From a checkpoint of a small spectrogram VQ-VAE: encoder arch vit, 10000 steps.
Rows from block 6 of the encoder, named by matrix and row number. Rows with one number belong to one neuron. Each number is 128 + 24 x the weight over its row's rms, rounded and kept within 0 to 255. All counts start at 0. Numbers have three digits each. After the name is the row's rms in percent of the matrix's.
# fc1: MLP up (encoder.blocks.6.mlp.fc1.weight, 768x192), inputs 0-95
# fc2: MLP down (encoder.blocks.6.mlp.fc2.weight, 192x768, transposed), outputs 0-95
fc1.684 109:128128128128128128149142128047162128128128128068128128128108128128128128128128100128128128128128128128128084189107213128128128179128128128128128128128128158128128128128128128128091128128128128078035128128128128128128128128064128128128194128183166128128117099128128128128128128091161128104
fc1.685 116:121128128128128110128149145099158076178128128128128044145067106155128128128128128128174128128128128128128128128076128128128076128128101139128088128128128128128128128128128128128086128128098151128128128128150169128128128128128128128128070128128128168128102163128128128096132128128128128128
fc1.686 095:128128128083128128128128128128128128128133128095163128223073128191128128128128128128128128128128128128128138172128128105128163128128128185128188076128128128128128128128093128101128128128128128128093128128128128128110063062158128128158128128197128128128128128128128152128138128128128059128
fc1.687 093:128128128128196128128128128184128128128128075068128128164050074128128128128128128128128128128128168128132128128128157128054128161128096128128128108128128166128128128093160128128074128184115050128128128214128128106100128051140128128128085128128128096128128128128128088128128128159161128128
fc1.688 091:128128128176150128128128128128066128128128128079128128128167128110128199128128128128178128128128128128128128109128128128051128183128093128200128128128195074128128128185128171128128128225128091083128136128128128128162128062128128128128128128128128128128128091128128128183172128128128128128
fc1.689 083:128063128128170128128128182128157128128074062128081128128164078170132128128128072128128128116128128128128128179128128128152128128193128128174102128128128128128128128075072128128128098173128128128128128163128128094128128128128128128128128168128076128128128128077104174128128128128145128128
fc1.690 102:128143067066155199128128134128128128128079128128170128128128128128172128128128128080128128066128128128074128128128128125032128128128128128128128128128111128128128156128128128128084128128101128105128128128128128128175128128089199128099069157128128152128128078128141128128128128174096128128
fc1.691 101:128119128128164128118128128128128128159128128128128162138128150128105128128095168038128090128147128128091069128128081128128173128166128128128152150098149073128128128128128128128128128191063128128096128128128128128128128128128128128128054128093128081128128128128128128128128128081172128128
fc1.692 098:128113128128128128128128128196128128128151128128128128128128128032128128128128102128128128060128128128111128174128128128084128101128158128128128161128128103108128128128128128169128184095128128201128152089128128106154128072128128089177128180095128128128076160128128128128168073092128092196
fc1.693 087:128128128128128159128128097060128128128128128128128128128128128050128128128128128128128128128128128128128128128128166160128128128128073128128128128128128128029085113128128128128128128128128128094066152172128128128128128073128128128128128128128128128128128128128119128128083128128154090128
fc1.694 078:128128128128194128128047055128128128128128128128161128128128128083128128128128166049128104128128128128128128162128128128128162128153128128128128083128128106128076128128090128128128083128128076128050178128128128128128128128128164087128128128128128095083071128128128128080128128128128088096
fc1.695 106:128113128128128128078128128128128120105128128128128128149128128185128179180128128155128128211128128128128128152128128128149128214128128128128128128128128128128092110094171128119075128101128128128128128128128128128107128111128128193128128128128128128128128128128171164128128128159128128179
fc1.696 110:128128128096128128153063128128128128128128128128128128128098128184128128128128128128155128128172128128128096128128128128128128127168128181128128128128128128128128128128128128128128128081128128128177128190128128128128128088128128137128073128128128128128096164128128128128128128128128128193
fc1.697 108:060128090104128078128128128128128079128101128094128128165128128075128128170071128092176128087070128157128102128076159128128088102128128128128222128155128128168128128098158186085128128109128104143128128128128091095128128128128128128084143128128132128171062169128128148128128128174128176128
fc1.698 103:164173128128148128089128128128128128128149128128128128150128128128128128128128128053128128128128128128128092128128128128077128108091071128128128128128128163128128111128128128128109168128128128128128128168103128195128128029128153128101128128128128128128128128091128128128128168128128088128
fc1.699 104:081128179128128109128128128128128128128128128117172128146089128156128128128128128084128128128128200128092078128055128128128128154128128128128128128128096128128128128128128178141128128157128128128128152106160212128128128128128188128128072128128128128128128128070106128128183185128128184128
fc1.700 107:128152128187128128128128128104128076128108190128180126128183128141128146128128128128155128128128128077122128128096152107128128174128128128128128128128128128160128128128128128128128105128138128128128128128088128128104141128128128128128128128147150128060115128093128128176149128128128132128
fc1.701 095:097128128128128128148128128128128128163031128128128128128128128128128149065128090128128128066128128128128128128128191092069128128128128128128128153092165085128128128128128128101128128128128128128128128128128128109128128128128207193128074128128128128128074128158135066128128128128128128088
fc1.702 096:068079128091128128128128128128128157082128128083165128128083128128166180107095128076128157128128128128128128128128128176102128128128128114128128094096083128128128128102128128097128128121128128128074128128152123128128128128128164128089128153128173065128128128118091128128159128128128128128
fc1.703 104:203077128128128128128143128128162128155128085128119128128103128128128128128128173128106128067128164128128128128128128175128121128128038187128128176160128128128090128128128170128128109128128128128128157128128128128128128128128128095128128128128128128128128128128157128128128162128128128180
fc1.704 094:128128128128128128128083128128128128128128097128128128117128128082128128128128089128128128128069102073128128128128128128128128128128128128097128154099135113128128057128087099128128128167128128063128128128128128128177128031128170128128128128165128128110128128110128128193128128128171128157
fc1.705 111:128128131108169128128128128128128091157128128128128128170128128153128128128128128085224128195128128128056082128128165157128200128128151128062128149128128128128128108128101128128128128128102128128104128128128128128128128128128128182128049128092128165128109128128128128128128157128128128128
fc1.706 099:128162128128128128128128128125128128092128128128128128128128073128141128128128128174177128128128128128128022165105128128128128128125128156128070116128128165150128168067128128128128128128128128128128112128128160076170128116128128128128128128128128128128128128090128128128128128128128128128
fc1.707 096:128128128128201128128077128170082128150128128087155128168128128128128128128128128128128128128128128128128128197128128128128128128128095159128165097128128128128096128128128128141121075128128075128128143186128128128128128128128160128128128128196081137069128087128103128128128175128128076128
fc1.708 094:128128128156103114156052128128128128128076128128102128187128128128128128128183128128128138128163161128128128128089128079128128216128128128128128083128128128100128128128128163097095128128128164128128128128128128128128128128062210128128128128128128128128085128128128095128128128088128128137
fc1.709 077:099128073128128128088153128128128090128128128063128128128170128128173128150128128128128082128128128074128066128128164128072128186128128128128128128163128113111082128128128128160128128128128128128054128128128128128128128070128128075128128128128160128128128128128128128128128128128128187025
fc1.710 091:128128128160218128158128128128128128128106128128128098128128128128128128128128128128128128128128128128128142128128128128128054172128088128128128163128128128128128078128128128128128128055128079128128128128188169128128128105128128113128128188128198092144128128128128128158128128128128128128
fc1.711 109:128128128128128128128128128128128128128128128128128039128128128128139150093128128128208128128144077128183128128128128128109080128128093128128128128128128128128146081128128128128128128128158128083090128175128128064128128101114128128094128142158128128128157128128128074099113160128128128192
fc1.712 091:128128128128128128128095128128059100128128128104102051076128128128128167128128128128128128128128205191128128128128128128128081128128075128128155110128128128128172168128128128128128128128128092128128128128128153155164128128128128128128128128128128128078088128128128109095044128128128204128
fc1.713 079:128128128128128112056128106108128128128093128085128176128128128130128128128128084128128128128128128128128059128128128128128034194128078128093194152128141128056128160128128128070128128128128075128128155128128125128128128148128185199128128128128128128128128128128128115128128128101128128080
fc1.714 101:128141128128128128099050128067128128128128160069189126128128128128147128128128132092128128128128128128128128128090128128128185128063128128109203128128128128128052128128172128095077128183128128128128253128128173169128128128128128128085141199192128128128128128128128128128128128128110128128
fc1.715 117:128128128054128128128128201128128078128128128128128128128128128079128170180128128066128128128128128097128046136106167128128128128087109206128128126128128128079128128128045128128128128128113085128128128128123144128092128128159097128128070128128128139128128129128128128128171128137128128128
fc1.716 104:128087128128128128128128128150042058128128128128128079128152128066128128128128128128159128180128128128128156163087128091128128186128078128128128106128128060200087128128194126128128128128157128096128128128117068128128128128128128154128128048128128089128128128112128128128154128128142128174
fc1.717 104:128128128142128176128128145201090128128128128076128094128180150141128128156128128083128128227128128128128128155088164128128102149193147191091128128128128128072128096128155135128128128079100128075128128165128128128128128128128128172128128128128128086128075128128128128101128128139128093147
fc1.718 095:128128128083128155128128128128128128128128128128157128169081083172128128128128128086111128087128128092128128128090128128079128128128128198128182167108128128091128128157128128128128128163128128101128128128178145128128128107128128128128128103128128149128128128128103128128128128094164174128
fc1.719 090:128128128070128187088128128128031128128128128128128128128128128187164128128080128081128128045080128128045128128089138128128114128128128128128128128128128159128128128128095128087128128128138128085104158165128170128128128128128128128101128128228128128128128096128128128128137128086128128128
fc1.720 108:070128083128226090128128128165128084110128158128128128077128128097172114128128128128128128128102120083128088160128194128114128169128128128128128128128128070128098128128108128145128128158162128128128128103128128098128161128128128128128155128149128099128073128128114091128171128070128128128
fc1.721 090:062128083080128128128128128128128128128128128128128128128128128128128128128071128128128128128128128091128128166066128111128128128128060128128128128128128048128128128128128128128128061094128069128128160092128085128128105128128128128128128128128130088128054164128082092128165128128128059194
fc1.722 111:128128128128128081128128128128128115128153161082104079128128128128080128128128108128104085128128128128128128128061128128128128156128175128086147128109128128128128128128128128128080128128094120128128128128055128128128128128128128162128128128128128128087128087128128073199165128128128172198
fc1.723 095:128128128128128128128128128147063128128128128128211128128128128128128128128082128128094128063128128128174090128128128128083128128128056162128128128128128062128075085128128128128052128128090056128128128128128128128128128110128146128128128128128128128128100128128128128128128128128128128128
fc1.724 098:128128128128201128094128128128128128128128128045128128128128128128128206128128098128128128128128128128072128156088128128128095128128182213128128128149128111140128128128128128159128128128167065128128128130128128075106128128102128128128128092188169128128086128128158128128128128165128128128
fc1.725 101:166128049115128128128128182128128128128128081128176128128128165128128128128128128128128128118128128128128128179128128166043128180128074128159128155128128128093128173128128128128128128128128075128128169128128128128128165066128119128128128128128160074128128128128128165035128128128128128128
fc1.726 092:128157128128166153128128128128128128160128128085161128128077128128128128128136128084149082128128092128128128128128128128125128186152128215109128128062128128128128128128128128128128128128151128075128128128128128128128088108128128181128128128155128128086128128128128128128165161128128128079
fc1.727 094:063177154157182128128128128128170128128100128084128128085128128128128128128083128128128128128128128128169128128128128115128003128128128128128105128128128048128062128128128128128099128128128094084128128128174128118128128089128158128128185128128128089111128128128128128128128128128128108128
fc1.728 097:128128128150128128128128128128128178128128128128128152128128128128128128128128128128176128128128128128080128128128128128191128128102110128128128128128128128128077128128128128128128128128128128085128169175128128128128128000076128128128128158193128077089084105128128121128112128128128080096
fc1.729 109:180128128128128128128073081128128086128089167068166141128076090128184128128128128094128128128128158128128128128081128085128128161128068128128195128128181128128128128128128128128128158215093128128128128128128179128111128128104128141128099128163128128106128128128128128128168128152128112128
fc1.730 109:175157128087128097128128128128161128128128128089128128128128152128172180128128100128128128128086178092128105128080128139128128128163128105128128128102171128128128128190124099128128128128074128128073128178128128128128128128128088183085128128128128128069128128160128128128128128128128128128
fc1.731 083:128128128128178128128128128128094128186128128128186128128128128079104190128128128053128128128128128128128128168128128128128169128128128153128128128104128128128073077128195128128128128128128066128128089128128128128128080128128097128128128128128128128128128128086128128144128128128167128128
fc1.732 118:128185096111114100128128128128128128128128092128128128128068128128128128154053098095128054108128128056128128128128128095128128128128128128128104128128128112128128128128128128128075106107128128128088128128134128128128162076128128128128158101160128128128037093128128128128217128128128128128
fc1.733 104:128128128128128063128128128128128097128128128128151128128128187202128128128075181128128128128128165128179052128101128114128174128128128128128128128112092128128128128159128195128085074128112128128128128074128170128128164128097128128128100128128166128128128085128128128128176128128128128128
fc1.734 091:128128128060128128128096128180128128128107128087128128128128128175128172128128192128128117156093104128174128128128175128128128128170128128128128128128128157128081128128128128104128128128128128128128128161128128128128128128128128137128199128158128128048094128128128128173191066104128128128
fc1.735 075:128186103128128128128128128078087128128128128085128111128128128166128158079128128128128182128128128128128128128083128161128128206128062128128128128128177158128128128176142128128128165116128128081128128128128213128128065128128128080128128128128109128094101128172146128128128162128153128128
fc1.736 103:128128128128128128128128128128128068175128183083128128202128128095128128128128128066128128128128128128128128128104096128104182128128128128078128128090128101128128128128128101128128128128082128128128128193128098085128092128128128128078128128128128150128128128128128128081128128128116128128
fc1.737 094:079128128068128128128128128085128128128128128128128128128128079145128128128128128128128163082128128168128128128128128072139128101128128193145128128128178128128128107153173128128078128192128128128102107167128099086061128128128175128128128128128128074128128128155128128128128128128128128178
fc1.738 103:128128128063128099128128128128110128128128096085128128128128128128128128061128128128165128119078128099128128128083128065128123128128083092199128128128128128128128108200128128128128128201081128128128128128151128128128128149070128084128090128099128128128128128111128095128216128152128072128
fc1.739 099:123128128177160128128128128128120067128128085128128128116170128064128128128128096079128128039128128128128096128128128182128063128128128128128128172128118128128084128128128128128128094167128128128128128128159128128128128107103128128128157209128128202128128128128128128142179128128128128174
fc1.740 123:128128128128128072128128128128156128128128118128128079170058128167128163110128108128197128123128128128128128165128128086152104128128128128128128172128128128064128119128128201150128158150151128203128165128128128176128128127128152128128128128128113128128128128096128122072128128128097128128
fc1.741 115:067128128128128106128128084128080063101158195128128128175102135109080149128128094128128128080128128085128128159128128128128128128128067128128128128095128092128128128128148165106128128128100144128128170128128128128128128128128128077128079129128128128128094128128128107056194128128165128128
fc1.742 109:128128128067128128128128128128128128128128128067167128164078128128128128128128094128128180128128128128128128234128128128128128128128128128128128128177128149128128128128128128065128128128083128128128145194128177054150128128112192128063128128128128128188128171128128128128128128193128128128
fc1.743 082:107128128128128128128128128128128128128128128071128128128128128054128173180128044128112128128128128128128128128088128116128128128158128179053128128161176103128085128128128088128128128086068128128183128128128050128128128073107128187071128128128128084128098128128128128053144150128128082128
fc1.744 112:128098128128185128128150087128128128128128128128065128118128128131128128076128151128128128135092128139128082128128160128128095128090128128164128128128128180131128128115128082105128128173128128174128100094128128174128128089128128128128180128128128134172128128128128083128106128128128128128
fc1.745 109:128094128128189128128094128128128128153128128128141128174075128081102128128128181128128128128128128142128128128059128128128184101128126128128128082103128128128128128128128159128128128128128128080155113192128164077155083128128128074128128128128128128128167179128157128088128128148128055128
fc1.746 100:080165135128128102128056128128128097128128128053128128128109075128128158128128128128138128128128177128128111210128128148128128128128128182128128128128128128128128128139128128128099128148128128128128128128128133128096128128128128128128128128216128128127094128128110142128128157128128069128
fc1.747 097:128128128128095096084128128128081128128071128087083128112128128089128177128172139128128128128128100128128128192053128128128128128128128128128128158192128162168128158128128128128077128175128128128092111128128150128128128128128152083128128128128090128187128128128128076052128128128170128128
fc1.748 104:128128128128128128128128128128128128128128128128120128128128150128136195101128123128128128128128175147128128128087128128158164128085128128191152128128154128128128128149128128128091160128128128157086171128197227128167128128128128128092194128128128206128128128128128128176128128128128117128
fc1.749 105:128185188077128128128128128201128091128128166090128128128128128128128128112152128128133128128128208128128128162104128128128128128173128128128128128179115128197128173128128128128066128077108128155141128041128128128128128078128128128104128128128102128128060128128178128075128128128128093180
fc1.750 106:128128072128128128098128128128076093128128128101128128171084186128099128128128170100202128128128128128128128170134105128109128093068060111128182128128156128128083128128167128100128128128092128150128128088128128128128128128152128165107103159153103063172128128128166128128184128169128128128
fc1.751 093:128128128128128128128128128052067128128128128128128139128128107128057128086128128104175128179073128128166093151088128138128128128128128128128202164128128128128128128128128185128128128128128106128064159128114128185128072081128128060128128128128128128128128128128128128128108128128128128102
fc2.684 120:128128128128128128161092185128128062128128128090128128128128128128163128128128128128128168128128128201128157108128128128128128011145128128128116128130128128128128128128128128128128128128193128128128128128108128128128128128200128128128128128128128128128128128128128128128128128199128128128
fc2.685 125:128128143128128128128128128053128128128128128128128156128128155080121105128128160144128128091128055128206135128128128128128128128128161128167128128146180171128104128128128128111092128128128128159128128128065128128142162128128128128128182128128128128128128109157128128128127128080128194109
fc2.686 097:110128128128128128111128128128117161171128128128098076216128128128128096128128128128128181128128171168073128160128055128171128128128128128128194104128128128126126048116128169128149128128128128128143152128170136110148128180128157099128128128124190128078108094152181128128128128184128128128
fc2.687 078:128062128128128128128128095128128128128128128128149106168128082128156090128128128128128128128128090128143095128128136128093128128128128128128128128128195128087128128128094151128055128128128128128128128184060128058128128128128128128128128128221128128128128128128128128128128200128128128128
fc2.688 086:128128128157128128128128128115128097128128016113128128128156128128128152092128128128128138077128128080128128128128128128118146128128128128128128128128184128128128184128128128128067128128081155093128128128128128128128128128128128168128128206128128128164128075128128128128128128121128128128
fc2.689 108:191128128090128128128128128128128083128155128128128129128128128128128128143142128128128128170128128128154128086159109128128128128128091180128128167128128128116113118128202149150128128128128128165128128104128113163128128128128128197128128092128128111128116128099128128084139128128128128104
fc2.690 090:128128128128093154128094128128128128128166173128128128135128128175064128128168159098128128201184094120178135128128128092128128128128128128052128101128128128118128128128199128156128128128128128128128128166128128128128156069128128191128128088128159093128128181128128128128128128128157128128
fc2.691 098:160128128043128128128128128049128128169128138128127128128128128174127128128126128116156128128128128128128128081128128128128128128128128128128092128128128128128128128128148128128128183081128128128128128128128128212128128128128159072128128128128128128128128164128128110128128128128128128128
fc2.692 091:128170128128128128128128128128128173128062128128128174128128128128217128128128128128177128128128128128128128165128128181179128128128128128128128128128128128128128128128046128128124128128128106128128128128141128193197128128161128043128077199184128128128128128128128128128128128079128128128
fc2.693 118:179182128188103128128128128128128070120061098093151128172099128128128128128101067128128102128111128128128130150128128128128128128087128077152128128096139128135109128153128214152102138128128128128128145113114128128128128128128128128145128164128145151132128115167106159081128122128128128135
fc2.694 058:128128102128149128128128128128127128128128128061171128125156151128188128128060092128131128128128128128128128128105128128128128128189048128128128128128128128128128128128109128128128105128128128178128208109128128128128215128128210128128128128128128128128128108102128128128128128128128069128
fc2.695 109:128128149172160138166128128128128204128128128116128128076128128091128128128145128128154128128128128163128128128128112070128128128060051128175128128128128128128128088128128158128128128128158128128128128128128128128164128156177128128128128128128128088128128128128128080128167128128133128128
fc2.696 142:128128128128128128128128128128128128128145128167128128128128156255101157128128176128128128128128128123128128128180128128128128128128128167128128128128128145054128055128186128128128128128134138106128153128152128139078151190181128069128128128162128105128084128128100153128128128198128128185
fc2.697 101:178128128128128128128118083128128128128128176162128138096167130128090128105128128091128041128128128132128128128168128128128167128095128128128128128086128131128128118128128076128154128128128128128128128114128128166128128128128128128128128146128128122095128128128128128128128091111128128128
fc2.698 114:128127128128128162151128128128201128128128121128101126128128128143128115092128128128128128128128093128128128093128150128128128128128212082076087128092145128128141128128061128128128132128150128101128128128128128128128128165128128128128121128128128087128224128128128128128170128128128128128
fc2.699 099:139128128128128128206128128227128128128103128128128147128177128085128128128128128151128128084168128128128128128128128128128128220128128128128128133128128065128128128109128128128128128128146121128128126128124083128128128128128128128128128179128128128163128129128128128127128058145128128128
fc2.700 120:141128115062128105128128148128168128128128118186116081128069171128128105128128128146128128142128128158146128128128128128128108128128035129178128128162088122128128128128128222128138128128128128185128087150128128128147084155128114128128128128128097128128128144128128128128128105128128131128
fc2.701 101:128128128128095128128100128098128128128128085128128145128128128128128128163128128143128128090128128128166128084128128106128128128128128175128128128144090128128079098128128128128067128128103128128128128128128128147128128128045101128128203128128128193128128128128128128128128065128128128128
fc2.702 066:128097128128128128165128128128128128128128128128128085128128100128128128128128128184128128128128128128143183128128128128114128128128184213041128128128128086128128128128128165128188128128128101128128085145128128128128128128121128128128128087128128068128128128128180128128128128151088128128
fc2.703 089:128128128128128128128128128128128176181128128128088128128128128119128122109128128094128128197128128128138128128128128128182128128128047100166128146180128199128128128128128128128128174128128128128128107128128128128128128128173128128128128128090146128128128128128192128128128128128128128138
fc2.704 080:128128128128128128128128192128208128128128071128140183128128128128128128128128128128095044128128128128128128128101128128128128077128128128128128142190066128128128128128127128155128128128128128103128128187171128128128063147128108100113128128128128128128128128124128128128128128128128128128
fc2.705 124:099128083128128128174128128128128128128128128128133128128126128128128090128128128128128128128128128128128128128128128128128128128128128128128128128144128185024128128128173128128128128128128128111201128128152128128128128066128128128128146128128128128128128154111128165067128128128110128137
fc2.706 100:128128227128128128161128105128128178128128128128128128118128128128149147128128063128128128128093128128128128128128128083128103174125128128059128128128128128128128128128128128094128128092128128128128140128143128147128128128128128113128174156128128128022128128128128128128128128128102156128
fc2.707 101:077128128128128128128128128096128068128128128128128128128128128128128128128128148141120128161128128128128128128128128051128128128086127128128179148128128128128128128128128085150128128128128128128167128181128200068128128130076128128054104128128166128128128128128128128128156128100128128128
fc2.708 098:136128128192163109128149128128128167063156128128128090116128148128128128128128128128140156112078128128128128084128150128128093128128128156147128062128128128096090128128128073128128075128128128128128128102057096081128128128128128128160102128157128108142115080161128128128137128128128128128
fc2.709 089:128082128128128128128128128070128128128187128128101092106128128128149128128128128128128128128128128128103128128128062128128128128128128175128128083128128128128098128128128208104128106128156128128194128084128096110128069128128128128128128161128081128158128128128108128096128090148128128215
fc2.710 092:111213149128113221141128128128159128128128128128128128128128112128123128128128128128128128128128128128205128128128128128092128141128128128163151128058131128128128128128128128128128141128128128128128156128147128128152128076057155128090128128128093128128128128128128089128128128028128128128
fc2.711 120:128128128128128128128128128128128149128128079159145168128128128128128128118128128111094128128128128084128128128128155128128182128057128095128128128128169128084128128128160128128128094128081128128128128094128128128128128128128165128144098128128128211128100101128128193078128128128128128128
fc2.712 094:128128128128147128128128128128128128128128035128128128128128174128128146128128128128128128052128128044128128170128195137128128128128128128128128128081128128128081128128128128128128128128128128137124128128123103128128149128002128128128128128176162128142128128128128128128128128115128128128
fc2.713 064:128128128128128128165128128128128184128128128128128128128128128128153128128128182138174128128128128128128128118128128100155131128128128128044128128128078128128128064128128128128128108128128128128128128128128095128128031128128128128151128128128151128128098128128128128058170128128128128128
fc2.714 089:128128128062128128116128128060128128128128128128128128128128128167128128128128128182149128104128128128128175128128128097128128162128076128128128128160060083128128128128128128128128128128128128128128128128128085128112128128128040128128163128128128128088128128128164128128128128128079128128
fc2.715 135:128128128128128128128128149128128119128157128128128128123123128209128128144128128131128128128171108128128132110159128128128128128128128128128128128158128128128128062128128157128128128128194128128197128128128096128088128182233128128128128102128128128128128128094128128057128128178118128177
fc2.716 103:128128192128128128141128128128128128128151128128128128092128128128128145093128128066128128128128101128128128159128192128116128128128128128128128173128128128131128128128128128128128128128128128128128128128128176128128128128128128128099128128128134128128128184063128128249128128128128128128
fc2.717 088:128128128128128128128128128144128128128086110095128128055128128128161128128128128128128121059095128128128128100128128128128128128062074128128128128158128084128128128091124128156128128161098158177155128128084128128128173128128128128128128216128128128205184067128114128128128128128086218128
fc2.718 090:128128090128128128128128128159128128128128128159128128128128081128114156128128128128128128128128128119128093075167128128128128110173201089128128128145128128115128128128128128128228128097128128128128095128128037128148128145128085128154128100128139128128143180066128128128128136199178128128
fc2.719 077:128128128128128128128092128079199128128174128128128128128128128128128128128128128128128128169128128193204128128128128128128128128128189128106128086129128042056188128128128128128128145128128128128128128128128128128128128128128158128128128128128128128128123128128128128128128180128128128128
fc2.720 100:128128148128093128128128195128128097102128096112128128098086128225128128165128128128128128132097128128184128128128128128128128128154128128128128086128128085128145128128128128171128128128128162099128128128128128128128182128053128128128128128128078128128128128128155164128128128128128128128
fc2.721 091:128128128128128128128128164128180128128117128128087092128128128128128128128128128128101092128128128128115128128163128107128128128128128128128128128128168128128128128128128128128075128128093128124128128128197128128128128128128128121128128128128128134128128128128128168128191128139128080128
fc2.722 131:128128128128095098128128128128128165128128128128128128128128128128169128128128128128128164128128191091128128128128094173215128048128128128128128099128128194128081143107128128128128128063128128140145128128128128128128128149128128072152128128128088128128090128128128128128128128128112128128
fc2.723 079:128128128164128128128107128128243128137072128128128128128128128128128128128128089128128128128128128042072135091183200154128189128156128128128128128128128179128128128128128128128169128128128128128128128096128128128128128168128128159128128128128128110128128128128128128128162128128128128128
fc2.724 107:128128128100085102128128128091128128128144128128165099128128128128128128165128098128127128113128128128128128158093092085088094123176128128076184128128128116128128128128128128128128160128128157128107157189128128128128156128069128128094128128128145128085128167110128174103128126128128072128
fc2.725 094:128153079128128128128128172171128199128128045128105128128128156128128128128161128128128128054128128128128128128171176128165128128128128166099128128128128102128128128128108128145128128128134128128128128128128128128089128128071128135128104128128128084128128128128128128128128128128128044203
fc2.726 069:128113128128153128128161128128128128128128128128071128128128149128128128128171128126056128128128128128128128128128081128207128100128128128128128128128128138128128128128128128087196093128128128128128128128128139128116128128128128070128141144128128128153123151128128128087128128128128128128
fc2.727 091:128128128128128128232128128128128059128128128128128128128159128128128172117157128128128128128128053128128128128128128128128128128128128088043128128128148128180128128128128128128082128180074103128128128128128128128128128128026128128128128213128128128128128128128128128255128128128158159128
fc2.728 104:139174128176128128135128128128128128128128128128110128128128121099099128128128128157128128111128128150128128140128110140044128143128086128156128128128128143128128128128099212113097128225128128128081128118100132064128128128128128128128128128128128173139128099128075128128128132128151128128
fc2.729 095:128128085075112128132128207145128128128128128154128128187026155127128123128128128148128128128128128128170128086128093128128167128128128158085128128128075128128128087128128128128128128128128160163135128110128128119149128128116098128165128068128128128128066083128121128128128086128092128128
fc2.730 096:128206128110092128128128128065128128128128128128141128172128082153128066128093128128128128128108093128128128128110096128105128068128095128128138128128128128128128128128128128128128128109128160128109128098128128128128054128128142128161128128128128157128128166164128128106128128102082128097
fc2.731 059:128176128181128128128128143128128128128192104128128128128128128128128128128128128128128235072128128128128128124128128128128128128128128128128128086128128128128128128128128128146128128128128128072128109128128128128128128128128128128096128128128128128128196128128128128078128128128128128128
fc2.732 129:105099128128096128128120128128128128161128128159128128128128128128128128128128114128065138129158122128128128128128128115172128128128128128103156128095111128182128128128128084128184136083128146128183128128128128128142128188128128125128128111128128140104128164128156163133097128157128128148
fc2.733 102:128128181128128128177128076128128128128128128173128128128128128128128128128128156096128086128128128124128128103176170128128130128071128128122128128128128128128161128128128128128128180085128094128128128128128128128128128128128128178128168128124128128128128128128128128128128128128128214128
fc2.734 076:128069128200166128128128110128106128128042128128128128072128128123128128128128128128128128128128128128128085177128128128128128128128141128128128128040128172128065128128128128128128128068140128128177143128128190177128178128128128128128128128128128128128103128128128128128128128128128128128
fc2.735 051:128128128128152128221093060128128128147128128128128128128128128128045128128128128128128128128128128128128128168128128128126128128128128128094128092128128128128128128109128147128128128107128128128128103128128128128128210128128128125074128128175106128128183067128128128128128054128128128157
fc2.736 085:128128128058128170128128128128128128197180128128128128128055071128156158128128128128128128209128128173128128128054087128128128128128128128128128128144128128128128128128128128128128128128128128128174128128128157129128128128128128168089128128171128128128128194128170128128128137074128128156
fc2.737 063:128128135128128197128128128128128128128109164092097128162128099128111152086128128128138104128094128164128053226128128128128128128128128128118157128128128128105128128128128128158128128128099128128128128128151128128128128128128128128128128128128128102082128128101128104128128181128128128128
fc2.738 109:128147170128128128128128128128128128128128128128128128169128109128128128128115128128128128128147128128128166128091128128092128128128128128136128128128128128042074128128197128128128128121128128128128128128128128085128128128128144150128128128128128128128122128128128151128093074054080128128
fc2.739 115:128098128128128128128156128082070128128128096128128128166120128128128128128128128159128086128128128128128128128128128128062128128161128110128128128128128128100089128128128209128128091156189128128193116128128128132128128128128128128128135174128128099182128128128128128076128128128162084128
fc2.740 119:128128128115128151128128165128128128128128128128128114128128107128075128128128141128128128128128128168179128128128119128162128081128118128128128128145090128128128128128128143128163182063164149098128107186128097128128116081128128128128128128075128112128128128059128128128128128128128121128
fc2.741 118:148128160177128128128128128126130128128128165149089128128146128128128128128128128128128059128144128112147128128128128128128128187173149094085083128128128128128161178128128128128128128165128128128128176128128128128103128128128127128128128170128128166128168128128052128128128128128128128128
fc2.742 110:111136151171128155166083128128134128161128188128128147117128128077128128128128175128128128186128128128128128077128155128194128128104128173128081128128128128128126128128128128128128128085128146128155128128128128208128128128128149128128158154128128128128075128128128128128128128128128128128
fc2.743 064:128137128128128128128128128128130128128128128128170128128114128128128168128128128094206128133128128128061128204128128128101128128182128128128128134128128128128128128101149185128128128128128128128128128128128128128128128014128128068128128128128128231112128149128195128128128137075128128128
fc2.744 138:128128143182115128137128128190153128128128125144092165102128128128128143141171128128128103101128128112168128128121163128128128192101136112128148154106145086128128149128128128128128128128100128128128128128165128112128128128042128168109154128118128128128128128128159128204059128128128128128
fc2.745 106:128150128102128128155136128168128128128128128128128103128098087128128128158128128154128195221128073128173148128128128109128114128128128163128144128188128128128128117128175128128128128128128128128128128107123128128128128128128146128128128109128128128128128128128148113191128128128128231128
fc2.746 102:128120128160164128128128128128128093128128128128091143093128113109164128128128128128093118128128128128128068172128128128128128141138128128128071128128162128128128128128107128128080128128128128128128128128128128128128201128084128128128128128163128175114128128128128152128128167104153128128
fc2.747 097:128156128128112128128072106128128128128151128128128128128128128128128128111128194128128128160128128128184152120155128128128128132054128143128128128128177166128128102128167128158128128128128128128128128128128128134128128128128128128128128128128128128078125128128128128128128128128128215128
fc2.748 116:102128128128128128128128146128128092107128128128155128128128128168128128128128128128128128128128128128128128130138128128128128128173128203128174128128110085070102128086170128128128128128128128128159128197128113128128128128221128128128128128189128128128128128086143128128137128128163042128
fc2.749 119:128128128128128128128128128132128210128163128149128128095128106191128128128128128118128155128128078128128128101106112117113128128128118128210128128173128128130129067128128128128128128153128091128073128173128092128128128128128128128128065128143091128141160056111128068128144128182128188128
fc2.750 115:128128128178128128167128128128128164148128136172067195128128128113099128128164128175128128141167128128128159122128180128128128182128133080128105096128128101128128128128079085128128128091128103128139123105128128128128192128082120181153128128120128128108128128128128128160128128128158203128
fc2.751 090:128000128090128128128128128128128128128108128128128128128128128128128128128128128128128128128128087165079128128128148081128128128128128128128128128128128128076128128128157068128128128128128128146128128128128128128064128194128128128128128128128154128199095128128128128081128128128128128211